From a checkpoint of a small sound classifier: widths [192, 192, 192], 9000 steps.
Rows from block 3 of a small sound classifier, named by matrix and row number. Rows with one number belong to one channel. Each number is 128 + 24 x the weight over its row's rms, rounded and kept within 0 to 255. All counts start at 0.
After each channel's rows are labels from the 100 clips, of 14976, where the channel reaches its highest value: "top examples" is what is common among them. Only what is clearly more common there than usual is listed. The data: melodies that start on their tonic, played by one synthesised instrument.
# convs0: first width-11 conv, stride 2 (model.blocks.3.convs.0.weight, 192x192x11, each kernel summed), inputs 64-127
# convs1: second width-11 conv (model.blocks.3.convs.1.weight, 192x192x11, transposed, each kernel summed), outputs 64-127

convs0.65 [ 96 170  99  97 109 105 144 129 147 139  99  92 127 117 120 142 102 114 111  79 117 137 148 115 116 130  64 134 137 163 125 126  80  96 110 128 166 140 102 123 109 100  92 134 143 179 131 131  93 139  80 138 141  80 109 106 139 126 135 134 123 140 123 128]
convs1.65 [ 91 117 117 147 116 137 146 118 101 119  92 156 173 121 141 116 128 109  99 141 143 100 145 142 151 102  86 143 198 111 126 103 138 145 122 104 115 144 124 142 117 168  86 115 157 113 146 110 168 110 131 123  80 116  72 101 117 156 126  72 116 152 138  72]
top examples: horn-like

convs0.148 [135 111 132 122 125 142  63 175 155 100  90 110 148 152 127 121 127 149  99 139 150 132 145 136 102 123  98 109  96 117  90 155 120 102 137 139 122 133 116 140 172 113  93  94 149 115 124 122 121  97 150 117  93 101 112  90 126 164  88 123 130 108 143 116]
convs1.148 [110 149 165 140 117 133 141 126 139 134 139 117 128 127 123 140  76 140 116 132 139 124 112 124 108 150  75 148 148 133 136 160 131 136 122 132 113 114 153 113 120 147  66 129 123 118 125 132  89 126 134 136 140 133 126 189 110 134 139 144 128 128 135 143]
top examples: white noise

convs0.151 [156 130 107 114 111 159 146 140 134 109 163 145 119 107 113  98 109 131 121  90 100 121 150  98 102 136 121 109 112 125 110 151 102 132  69 103 134 121 140  84 110 109 106 110 108 135 135 137 127 132  89 117  86 146 134 121 121 136 137 126 105 104 164 136]
convs1.151 [124 125 128 112 151 122 112 126 144 125 106 117  91 122  67 134 156 157 138 132 119 105 104 137 182 121  96 167 130 165 103 148 129 142 135 126 122 131 124 149 126 155  71 138 114 124 135 160 115 127 140 121 110 142 142 136 124 136  98 173 128 148 165 157]
top examples: bell-like; the note D#; tonic: D#

convs0.184 [ 95 151 103 116 152 134 142 130  93 107 103 112 173 118 100 114 118 131 129 122 145 132 113 159  97 120 100 116 126 120 128 111 134 132 139  78 109 141  63 151 110 123 105 145 107 105 110 119 128 131 133  91 104 131 105 106  87 166 163 102 115 121 120 104]
convs1.184 [149 140 124 127  96 125 127 137 138 146 117 118 182 109 110  95 154 122 159 112 126 142 143 141 156 111 151 122  50 108 173  77 129 133 123 127 114 108 139 144 117 174  56 111 114 124 132 115 154 124  96 123  85 159 105 169  95 124 133 116 131 121 119 138]
top examples: sine tone; staccato

convs0.48 [123  88 118 141 106 119 122 146 113  97 149 138 118 152 124 128 112 121 142 143 132 122 117 119 139 139 129 159 102 123 107 115  98  98 108  86 133  84  70 107 153  83 138  62 114 139 114 173  66 170  89  67  79 127 118 147  96 137 138 157 148  93 123 143]
convs1.48 [115  83 140 108 118 119 120 151 105 137 113 153  89 157 128 103 153 107 133 159  96 139 104 151 161 150  98 159 143 100 151  91 113 158 143 170 107  95  97 136 156  85 134 103 113 145  92 125 142 123 118 118 144  82  86 111 116 133 103 117 124 108  94 137]
top examples: saw pad

convs0.149 [126 106 125 142 141  94 133 113 139 142 137 179 167 124 124  94 172 126 101 123 114 119 128  75 102 148 129  88 130  98 101 125  70 124 135  91 117 112  63 116 100  95 128  85 130 103 119 134 128 129 122  87 112 147 148 152  89 136 116  72 121  91 137 129]
convs1.149 [163 116 108 124  93 120 132 120 122 156  90 108 125 140 107 103 124 146 124 110 109  92 176 135 133  99 104 165 155 141  96 131 114 128  94 144 147 149 120 139 152 117 136 154 132 113 137 111 110 128 125 123 141 145 188 147 130 142  89 151 123 116 150 210]
top examples: pace: medium; square lead

convs0.36 [127 123 112 146 161 137 135  96 117  98 131 121 154 109 154 140 110  94 146 141  95 141 108  95 124 104 126 145 128 102  94  74 182  98  89 140 131 127 103 139  85 130 115 127 139 149 132 119 116 108 129 167 138 132 124  89 161 109  85 136  97 139 113 111]
convs1.36 [140 133 141 115 148 130 116 136 164 115 150  94 129 146 160 129 114 139  92 134 127 120 102 128  82  81 124 112 150 108 101  97 127 108 122 153 133 127 116  95 115 156 114 131 141 119 152 138 134  96 154 146 135  60  98 123 174 146 124 114 106 107 137  98]
top examples: pace: medium; marimba-like

convs0.12 [102  95 136  72 108 131  92 114 112 125  64 142 115  80 106 106 119 116 146  99 121 128 135 105 133 141 110 105 125 100  69 100 120 113 133 102 129 119  90 153 139 124 120 128  99 144 126 112  96 121 142  47 101  91 132 126  69 122 121 111 128 129 128 122]
convs1.12 [118  96 178 111 116 139 123 148 139 119 160 147 154 119  95 153 122 113 114 133 144 145 184 119 124 126 142 119 115 115 155 126 112 110 116 137  93 165  93 109 150 166 149 147  85 126 117  39 147 159  95 141 114 110  65 150 126 141 116 106 139  97 107 149]
top examples: sine tone

convs0.140 [ 94 150 126 150 133 131 164 106 135 137 155  85 111 111 141 117 115 124 149 128  95  67 103 138 107 162 131 119 117  99 133 128 121 130 101 126  86 119 111 106  60 102 113 146 100 166 124  93 145 133 127 100 114 121 125  99 101 127  81 133 140 152  96 146]
convs1.140 [171 147 139 111 128 121 136 156 133 130 131 142 131 154  65  95 122 130 146 141 165 128 150 141 158 143 125 141 145  95 103 161 122 125 106 159 151 140 108 120 129 166 143 143 119 129 103  95 161 135 133 125 114 175  91 104 146 118 130 117 127 152 117 170]
top examples: flute-like

convs0.154 [ 86  75 127 110 130 110 147 118 174 126 101  78  96 128 132 142 129 139 106 115 132 113 101 103 101 152 125 126 134  95  79 154 153  96 119 116 108 112  99 126 148 131 112  86 141 163  88 125 113 140 108 104  84 123 104 111 103 104  96 132 121 122 131 158]
convs1.154 [143 115 126 122 132 118 129 122 134 108 111 167 120 154  76 117 113 120 118 126 141 120 110 113 139 158  99 153  32 166 110 140 128 127 134 126  87 147 117 145 116 151  98 131 101 154  98 188 104 108 133 147 104 121  96 161 117 129 135 164 134 121 148 145]
top examples: flute-like

convs0.171 [130 126 104 109 125 167 136 125 108 102  98 122 132 148  84 119 117 170 185 146 108 161 117 110  78 111  97 107 161 125 142 104 102 139 119  99 123 149  74 156 126  84  83 159 101 130 127 117 125  98 138 102 124 112 106 133 119 127 181 114 106 133 151 118]
convs1.171 [160 162 103 124 151 128 125 100 135 135 107 113 140 147 144 116 130 134 141 114 137  99 139 116 151 112 129 128 109 136 147 105 126 127  82 131 144 140 115 146 106 139  60 127 125 111 144 144 143 131 148 165 118 125 140 108 127 150 117 101 131 133 124 116]
top examples: bell-like

convs0.72 [100 101 122 102 127 126 167 147 149 105 132  86  79 133  98  55  98 145 124  84 150 128 127 136 130 113 105 106 114 102 105 124 102 150 118 102 102 129 110 115 112 122 143 100 142 167 135 116 126 143  94  95 103 164  89 151 101 111 118 133 101 134 119 126]
convs1.72 [133 133 118 124 108 131 136 124 107 120 145 148 105 125 120 130  99 154 162 119 149 115 108 165 109 178 111 130 127  85 138 129 118 129 130 137  96 113 146 101 161 144  87 130  99 138 104 113 138 153 149 116 141 118 103 119 134 122 173 132 130 130 115 140]
top examples: flute-like; saxophone-like; clipping

convs0.146 [ 82 106 151 123 109 113 137 152  69 133 171  85 114  85 101 105 137 138 111  85 105 126 112 153 135  45 125 130 122 125 120  90 123  87 147 107 110 104 107 102 114 123 143 133 124 134 100 110 127 136 103 127  99 147 123  91 130 132 138 137 113 129 134 117]
convs1.146 [109  71 120 136 155 149 110 133  93 132 106 140 117 141 103 138 136 134 105 124 110 115 160 134 149 176  48 109 101 117  90 142 170 141 122 132 130 124 139 106 130 127  75 126 142 138 130 145 138 160 114 143 116 138 103 154 130 141  82 164 136 128 124  88]
top examples: bell-like

convs0.165 [136 122 145  77 180 147 147 136 102 120 116 100 102 141 148 106 159 150 116 127 126 137 119  99 115 111 140 123 126 132 120 183  99 117 115 116 146 156 119 123 118 119 112 120 136 178 171 150  79 134 118 117 109 105 164 108 123 119 111 126  74 162 126  95]
convs1.165 [191  92 110 134 112 108  84 108 131 129 129 108 156 129 127 155 140 101  78  77 141 156 121 133 179 150 113 108 117 133 110 163  83 133  99 124 125  96 130 121 143 164 134 139 127 138 104 130 115 143 130 148 147 168 151 129 159 142  98 113 102  86 151 113]
top examples: pace: medium

convs0.43 [162 120 118 144 140  87 143 114 139 145 134 123 126 133 140 124  72 148 158 169 130 127 138 116 113 128 139  55 101 109  95 130 143 128 115  93 121  76  71 144 130 144 100  96 125  96 143  91 117 138 140  98  98 115 142  98  95 143 149 176 112 130 128 157]
convs1.43 [120 136 187 127 146 123 131 144 112 156  75 149 154  99 147  78 106 119 150 175 113 106  98 179 117 138  83 140 117 103 110 105 117 127 150 138 128 100  93 152 154  93 129 131 106  66  99 111 128 129 104 143 134  93  76 130 118 162 117 146 137  84 121 101]
top examples: saw pad

convs0.34 [117 139 104 132  90 123 126 150 119 121 136 113  83 124 103  81 127 100 119 105 109 118 135 118 102 132 133 144 133 127 143 129 116 103 108 114 183 106 156 147 111  95 113 129 158  89  98 117 129 100 124 127  91 139 114 128 108 144 153  86 101 146 154 146]
convs1.34 [129 144 101  86 160 137 136 125  99 125 118  93 105 117  87 110 118 133 130 130 151  86 146 140 152 107  85 103 156  85 143 152 104 122 156 158 146 117 133 119 123 144  86 140  97 138 106 135  87 107 105 127 131 134 117 127 136 120  79 102 112 128 178 113]
top examples: bell-like

convs0.145 [138 117 122 142  98 155 139 123 118 141 139 110 128  98  77 144 144 128 145 118 100 155  96 117 133 103 108 122 125 158 149 105 105 147 105 128 113 122 159 113 108 172 111 118 108 146 124  91 146 121 104 110 106 148 104 137 161  93 143 126 129  97 122 127]
convs1.145 [142 128 140 111 136 131 134 164 107 122 132 109 145 112 113 119  99 109 111 135 123 113 145 160 136 109 132 163 133 110 170 127 111 147  51 128 135 151 126 132 132 135 109 160 151  83 132 107 165 109 149 168 117 188 172  87 123 124 121 133 120 134  84 102]
top examples: white noise

convs0.86 [113 161 131 120 142 150 117 101 112 138 153  91 114 159 151 120 143  95 138 135 117 132 145 147 146 143 142  73 119 151 134  77  91 104 114 105 133 143 113 147 124 109 110 135  73 157 143 132 113 189 141  98 107 127 126 121 110 125 126 103 113  93  83  93]
convs1.86 [117 100 148 132 160  84 114 118 115 115 166  89  98 140 113 130 127 116 140 101 119 123  64  98 109 113 140 161  97 114 133 115 112 111 131 141 136 168 110 109 138  91 148 113 132 151 133  87 107 145 143 111 132 120  62  94 132 100 139 137 115 106 112  96]
top examples: pace: medium; staccato; bass guitar-like

convs0.172 [131 104 187 158 186 159 153 153  51 130 120 149 150 137 129 125 161 133 119 107 119 116 129 145 133  84 120 108 140  99 130 154 139 120  97 127 121 100 172 124 149 119  95 124 126  73 121 122 159 119 122 144 131 131 111 128 148 120 102 118 120 135 122 136]
convs1.172 [161 100 112  86  98 127 122 124 128 138  89 177 104 117 124 125 127 139 120 131 135 135 199 160 182 135  66 143 142 133 124 142 123 127 133 175 121 114 132 159 124 139  87  96 152 132 109 125 134 138 143 137  90 177 136 145  89 131  82 143 116 132 129 174]
top examples: bell-like

convs0.41 [104 107  80 159 124 108 151 132 133 112 145 143 121  76 144 125 149 107 116  92 106 117 112  72 136 156 114  87 123 130 127 138  91 102 175 137 111 104 112 121 153 128 115 113  85 134 113 122 132 150 107 149 114 161  92 103 116 151 119 154 136 127 110 150]
convs1.41 [122 121 119 153 115 123 126 126 124 128 153 130 151 127  99 168 124 126 137 139 115 108 174 127 130 134  48 149 130  86 102 102 125 143 141 124 136 112 158 127 129 182 106 142 122 124 126  90 115 148  93 119 102  81 107 196 116 118 114 133 126 120 163 139]
top examples: bell-like

convs0.77 [146 117  98 111 138 133 138 111 118 110 115 124 128 122  68 111 107 132 159 105  82 117 149 129 120 109 119  93 150  77  89 127 167 132 125 102 121  89  73 127 142  98 125 172 123 125 120 132 126 133 138 113 129  98 101 125  88 125 125 142  87 133 109 103]
convs1.77 [161 121 126 160 169 119 121 143 123 152 126  64 118 123 150  71 110 135  63 119 128 146 108  99 146 100 131  95 151  89 147 128 128 125  76 118 162 161 133 101 124 111 115 165 161 127 118 122 136 125 108 175 147 129 179 105 126 125 133 113 138 102 119 114]
top examples: pace: medium

convs0.118 [129  67 163 106 137 106 101 134 112 120 151 133 166  81 103 136 128 126 132 130 105 135 118 128 105 135 149 134 153 127 167 124 119 105 119 152 124 109 181  96 125 178 126  84 164 135 105  83 111  82 113 119 136 163 155 100 148 129 126 146 109  51 178  85]
convs1.118 [142 137 126 168 141 129 151 185 127 132 111 128 154 123 159 102 109 122 106 115 161 136 148 146  51 146 123 129  98 152 129 127 123 137 114 115  89 126 126 147 121  80 132 131 129  99 102 115 123 103 130 119  74 117  97 117 123 127 107 185 138 114 152 138]
top examples: saw pad; horn-like